From a checkpoint of a small masked image model.
Model: encoder layers 16, decoder width 128.
Training: soap at rate 0.0011, 20800 steps, batches of 64.
Data: trained on abstract colour fields from 500 small random pattern networks, 101725 training examples, 13.1 epochs.
Rows from block 4 of the encoder of a small masked image model, named by matrix and row number. Rows with one number belong to one neuron. Each number is 128 + 24 x the weight over its row's rms, rounded and kept within 0 to 255. All counts start at 0. After the name is the row's rms in percent of the matrix's.
After each neuron's rows are labels from the 100 images, of 14976, where the neuron reaches its highest value: "strongest on" is what is common among them; "colour at peak" is the nearest of a few named colours to the mean colour under the peak. Only what is clearly more common there than usual is listed. The data: abstract colour fields from 500 small random pattern networks.
# fc1: MLP up (encoder.blocks.4.mlp.fc1.weight, 768x192), inputs 0-191
# fc2: MLP down (encoder.blocks.4.mlp.fc2.weight, 192x768, transposed), outputs 0-191

fc1.255 117 [128 141 135 125 166 128 108 120 135 105 136 149 121 106 163 112 187 124 136 115 148 140 133 156 121 137 104 165 127 137 119 128 150 168 115 157 106 126 123 121 173 104 121 111 100 135  87  90 134 115 156  70 161 125 145 130 172 124 136 113 140 150 112 178 113 117 137 105 100 147 131 118  99 120 134 145 151 129 121 144 133  56 146 132 145 122  97 123 164 123 124 110 116 108 112 136 131 126 143 121 129 178 154 119 153 131 152 158 127 101 141 110 120 115 168 112  94 105 130 148 116 132 120 115  84 117 163 174 153 121 127 136  97 155 103 149 143 188 129 123 146 165 125  88 116 136  89 110 100 138 134 140 162 170 121  92  68 110 121 100 128 114 109 113 153 164 119 158  84 116 127 112 106 119 160 109 151  76 179 107 126 127 121 154  84 151 132  81 113 155 100 165]
fc2.255 110 [142 122 142 156 128  74 103 152 100 101  97 125 132  90 153 110 121 140 151  79 101 183  96 116 137 147 122 157  95 116 116 131  94 115 125 109 113 147 153 129 151 162 157 115  87 110 109 137 110 105 128 162 106 142 106  94 128 164 148  91 132 129 148 127 156 131 105 131 145 118 147 118 150 124 126 149 106 151 125 132 167 139 110 101 139 142 197 144 146 144 146 153 159 152 143 127 189  99 102 117 106  87 135  81  99 148 113 151 167 141 115 172 114 126 109 145 130 120  94 143 141 140 119 138 136 106  82 115 163 156 100 131 159  89 148 111  75 102  95 159 115 142 111 108 108  98 113 151 111 115 148 118 133  92 162 135 130 126 116  97 122 115 153 100 124 146 151 136 126 184 148 136 147 132 107 163 148 126  62 101 101 124 127 121 137 127 125 117 143  98 170 111]
strongest on: fine detail
colour at peak: red; yellow

fc1.60 074 [141 160 147 116 128 125 125 105 124 122 126 149 108 135 122 106  90 133 140 111 101  93 118 121 140 127  38 112 119 172 135 146 123 119 131 100 146  96 102 120 157 110 157 145 123  95 149 100 106  95 135 184 159 148  90 103 180 119  83 102 160 100 121 119 129 124 147 111 115 135 144 144 137 110 124  66 100  83 147 172  94 138 122 113  64 161 129 101 145 129 127 120 159 144 114 106 134 115 109 127 114 105 135 129 106 153 112 126 148  73 126 135 146 154 108 146 139 226 130 121 112 120 138 174 126 147 107 151 144 130 132 134 138 132 121 119 160 125 105  98 129  90  79 143 115 102 132 177 157 133 150 118 159 161 142 167 147 127 146 115 131 152 151 131 130 134 163 129 125 119 142 146 158 120 135 166 142 117 132 119 142 140 161 165 136 117 136 131 128 106 124 102]
fc2.60 092 [112  76 106 139 156 109 145 138 147 159 136 149 160 158 176 106 106 145 131 127 117 112 112 138 116 138 172 175 104 106 119  98 133  98 108 142  88 108 108 138 114 140 167 112  93 178 113 108 126 105 118 140 175 118 130 150 127  94 149 136 161 140 149 107 107 131 152 131  78 104 108 120 131  98 189 142 127 103 116 101 113 136 155 144 149 153 102 141 106 176 127 139 104 160  82 127 108 119 117 145 122 103 118 141 114 176 105 182 104  96 114 165 134 111  94 134  63  93 109 124  70 110  94 137 122 137 142 157 119 139 151 115  90 168 102 124 139  87 133 131 120 103 123 127 172 151 131 132 127 125 114 123  96 196 143 132 139 142 117 157  78 131 121 109 136 120  88 129 154 131 130 125 111 128 114  99 119 113 130 116 153 150 120 118 113 133 133 121 128 120  88 105]
strongest on: mostly red
colour at peak: orange; red

fc1.695 094 [ 91 115 129  98 173 122 125 137 149 146  97 112 135 114 123 117 146 149  92 121 144 113 162  98 123 125 131 117 131 142 161  88 142 119 121  78 130 154 109 122 148 100 134 104 162 142 113 125 114 117 102 117 138 128  86 112  94 126  86 137  99 142 146  86 108 150 139 164 121 150 158 152 168 115 148 177 139 152 112 160 131  62 105 174 135 130 150 125 121  93 180 150 154 120  84 114 129  95 143 132 108 114 147 115 120 113 115 112 115 115 129 112 123 132  63 139 116 164 115 150 153 137 139 180 140 142 136 146 134 111 101  82 132 122 109 184 136 114  94 117 100 111 144 126 120 110 135 140 117 148 121 132 106  95 113  66 143 155 134 151 133  81 109 106 134 158 145 114 156 162 162 169 131  94 117 124 108 118  66 147 104 133 148 153 134 145 131 167 150 104 158 150]
fc2.695 101 [134 159 144 134 150 125 118 133 115 109 103 128 115 134  84 174 117 139 122 147 167 137 159 145 105 124 146  84 108 164 107 114 124 133 125 135 166 149  98 162 122 114 128  85  81 139 120 121 110 147 118 143 127  79 156 120 107 133 147 116  66 139 134 182 128 112  91 125  67 134 124 134 136 130 145  87 140 125 159 123 163  79 162  69 120 127 133 131 149 125 136 101 137 125 109 126 106  86 154 126 104 149 159 163 136 116 103 147 131 117 148 126 115 137 102 138 121 111 168 121  93 149 168 139 132 163 105 150 152 139 138 119 173 154 147 102 129 135 127 122 129 116 139 139 117  89 127 137 105 128 147  70 160 135 137 132 178 140 125 133  98 122 146 100 125 147 159 144 118 149 171 167 122 171 138 125 135 114  90  89  75 117 106 102  83 123  98 125 138 190 141 120]
strongest on: fine detail
colour at peak: grey

fc1.347 061 [ 87 121 132 134  94 120 163 122 156 144 136 104  97 116 134  95 150  97 108 142  98 157 128  76 122 130 126 115 144 135 133 110 125 133 108 142 164 128 129 117  95 110 106 100 128 134 161 156 196 132 132 175 135 114 172 170 113 149 119 164 103 103 173 109 126 131 172  90 126  95 125 144 174 128 124 109 133 124  97 147 179 153 151 118 141 152 160 108 137 108 127 169 137 196 119 117 132  96 117 141 115 116 155 135 117 140 106 107 143  74 134 110  79  89 122 143 108 117 114 123 133 138 135 147 101 131 113 130  70  96 118 121 129 114  97 150 158 130 150 122 129 144 120 147  94 137 121 123 135 142 126 136 175 133 116  81 174 134 156 103 125 127 105 130 138 108 134 150 112 144 144 131 109 156  70 125 152  83 134 162 125 115 195 142 173 126 100 110 127 138 130 135]
fc2.347 057 [152 120 178  91  97 131 150  82 117 150 136 104 135 117 130 139 124 113  69 120 160 153  87  90 156 124 115 134 136 142 169 143  93 122 163  93 139 159 144 173 111 153 166  98 145 146  86 181  93 130 151 105 168 149 116 106 115 125 152  61 137 130 155 153 125 117  97 146 119 170 121 155 161 174 135 154 136 129 133 150 147 128 127 132 162 102 125 143 134 116 164 119 108 149 107 117 103 115 116 133  94 136 163 182 147 157 134 118  85 115 147 144 106 118 124 119 146 144 121 114 133 133 149 125 119 138 181 141 152 107 134 140 169 148 125 121 133 109 123 129 128  67 133 110 132 164 135 115 120 106 128 122  89 122 101 109 121 157  69 142 125 133 151 105 138 119 156 133 124 132  70 118 112  96 105 120 133 140 123 181  78 111 117 134 124 145 164 140 121 131 123 110]
strongest on: fine detail
colour at peak: yellow

fc1.82 102 [ 93 128 143 131  68 155 122 105 105 154 148 120 119  76 119 130 117 152 112 127 111 103 115 121 131 133 142 148 135 119 119 106 171 132 143 133 124 133 132 103 119 159  76 114 134 122 172 133 135 119 131 113 127 100 117  83 139 140  99 120 153  92 125 102 144 111 116  87 175  91 131 143 116 157 129  78  95 144 129 114 176 147 104 182 164  86 104 155 144 171 124 107 147 126 172 118  90 165 143 108 123 106 125 130 146 162 102 123 162  97 127 135 133 144 142 162 130 163 117 120  97 122 155 128 156 165 165 136 160 123 144 151 105 151  80  73 116 138 144  97 105 108 139 140 151 131 152 116 113  90 186 112  89 100 127 101 138 163 109 100 141 110 129 135 132 157  83 157 133 133 146 127 144 136 118  94 126  92 138  79 109 114 149 132 104 148 147 150 133 115 159 139]
fc2.82 104 [ 48 141 101 134 103 125 135 116 102 156 125 132 113 120  85 128 177 114 101  92 163 105 135 171 118 127 171 152 178 118 125 138 109  97 109 113 132 144 103 142 125  48 156 140 128 128 119  95  93 107 136 125 115 110  91 153 129 127 126 138 128 149 114 134 150 113 133  78 117 182 124 110 114 128 165  78 162 117 166  79 116 177 145 151 100 129 168 117 128 153 141 118 126 146 114 133 134 128 130 117 155 114 117 144 101 104 139 121 135 157 129 149 151 119  47 158 107 138 122 136 125  87 134 119 119 104 119 126 137 102 133 108  83 172 197  83 151 142 148 109 140 104 112 128 122 114 143 124 142 144 127 109 139 156 154 146 113 127 111 165 140  99 122 125 130 135 136 129 125 155 109 122 164 129 134  99 105 104 158 139 118 141 121 139 116 164 128 131 135 172 114 127]
strongest on: mostly red
colour at peak: brown

fc1.575 101 [138 132  97 107  98 126 150 156 148  98 176 134 126 120 114 122 145 151 140 138 141 122 152 112 166 114 114  84 127 124 129  81 127 125 101 104 138 137 162 147  94 140 105 140 137 171 108 125 120 102 164 132 167  88 120 172 116 125 144 127 149 114 167 134 134 137 164 100 154 126 123 135 113 134 148 147 151  85 113 174  77 107 143 100 143 136 100 115 118 162 120 126  99 130 134 114 169 123 149 112 113 154 101 140 134 149 113  97  63 100  99  85 132 113 163 173 127 111 105 130 143 151 100 130 120 157 176 101 131 159 156 109 134 119 146 119 130 111 130 146 151 120 108 127 165 124 114  79  89 114 116 117 141 213 108 122 112 100 132 148 134 111 105 105 129 151 100 144 160 131 137  71 121  95 107 153 116 141 122 185 125 179 105  99 126 125 140 149 119 106 122 132]
fc2.575 103 [143 145 130  92 102 121 126 135 183 112  92 130 137 128 135 122 120 151  93 118 128 108 140 120 156 166 123 111 138 152 150  78 125 126 152 130 148 145 114 181 106 167 153 157 142 136 149 100 172 126  69 170 166 116 148 159  90 134 144 101  93 132 142 108 121 135 107 183 110 156 145 115 153 146  62 121 120 132 125 123 166 124 114  86 116 171 148 129 140 123 146 140 111 128 131 133  95 158  87 125 135 122 106 147 126 111 140 129 136 138 117 106 156 124 129 102  99 139 134 121 102 119  95 149 139 124  71 137 104 116  71 133 122 143 161 115 128 124  83 113 134 111 119 135 104 111 135 180 141 128 142 112 152 129 160 147 123 135 109 104 158 171 115 171 120 146 126 163 141 152 110  98 136  70 118 119 100  97 153 155 110 115 124 100  97 133  68 120 141 159 111  92]
strongest on: mostly red; smooth
colour at peak: brown; red

fc1.703 054 [ 82 193 108 115 126 163 135 146 135 130 138 125 114 101 105 104 135 129 121 110 165 146 128 122 141  88 106 136  90 145 118 170 192 129 120  94 141 167 127 142 118 108 159 173 138 130 129  92 132 104 137 142 114 107 132 141 136 159 128 176 115 155 105 132 159 134 128 119 127 153 161 139  71  99 133 119 110 106 133 154 158 176 104  79 122 120 135 146 151 224 106 104 152  95 127 115 137 140 116 121 136 150 103 141 134 142 138  84 123 103 127 134 110 131 112 122 103 146 153 125  93 147 129 144 214 141 116 109 153 134  74 164  83 132 106 124 130 131  98 147 135 105 136 124 152 102 101 132  86 140 153 132 137 141 127  97 100 125 139 132 112 115 122 124 143 142 127 106 144 108 130 114 111 141 136 135 137 107  87 107 132 101 150 120 119 160 119 134 161 101 182 129]
fc2.703 053 [148 163 117 153 106 117 107 110  94 120  83 126 130 121 108 143 122 163 111 165 120 150 146 121 129 165 149 162 197 169 149 144 116 129 106 119 123 163 170 161 133 116  79 114 145 116 176 105 140 119 117 127 156 147 152 117  66 106 149 143 106 137 115 156 119 130  81 105  70 106 153  83 115 141 145 146  77 109 100 133 139 105 138 122 127 138 130 135 138 132 156 127 134 182 131 145 120 117 150 110 139 116 123 129 127  75 109 116 138 136 117 113 176 121 140 127  96 130 137 120 126 166 114 127 122 118 138 133  87 154 170 163 135 146 118 110 114 122  90 127 115 110 114 135  79 175 100 187 163 114 132  97 162 147  79 106 142 157  99 126 140 151 101 134 136 122 101 120 136 151  89 131 157 153 130  95 131 143  97 127 135 150  95 125 112 140 164 132 128 173 113 121]
strongest on: mostly red
colour at peak: pink

fc1.556 140 [143 130 113 133 157 112 145  85 145 119 137 106  90 153 136  91  59 113 130 144 137 108 143 130 130 174 107 176  99 150 135 128 146 121  90 115 123 161 165 123  80  76 171 128 103 104 161 150 122 128 128 136 115 119 105 117 133 141 140 128 141 165 109 141 104 139 123 144 116  96 129 150  97 109 126 163 112 133 135 130 136 154 104 145 157 115  75  83 118  84 109 173 125 158 133 114 162 113 146 112  99 114 143 116 119 138 150 109 144 103 159 112 173 144 138 147 147 136 121 117 119 124 118  97 148 142 112 137 130 136 132 140 126 135 179 113 119 121 104  88 123 160 103 133 118 140 136 135 144 153 156 163 127 180 127 149 127 119 117  93 130 118 122 134 121 117 116 161 113 155 160 106 144 126 159 154 158 139  57 169 145 150 139  53 117 173 128 122 110 145 184  99]
fc2.556 103 [137 135 150 138 139 115 161 104  91 119 163 138 108 127 130 154  97 155 148 119  65  97 139  69 125 140 129 123 145 103 137  93 101 130 151 153  94 106 108 176 117 159  96 102 134  97 141 104 171 144 125 143  97  94 129 102 123 126  99 111 125 157  76  87 147 115 142 160 100  99 134 129 118 103 148 111 134 111 107 117 167 151  89  92 156 147 140 115 153 116 130 163 118 105 113 120 117 162 166 165 145  99 128 144  90 115 123 132  87 150 106  86 138 141 116 101 115 132 160 137 138 128 160 161 100 150 117 106 104 152  69 138 147 125 115 138 134 126 125 135 108 115 105 159  98  98 148 124 159 117 103  99 107 106 122 131 146 153 110 148 146 177 121 162 119 144 132 127 145 106  94  86  95 122 118 120 102  82 136 101 152 117 141 173 135 127 159 143 123 103  80  94]
strongest on: mostly red
colour at peak: cyan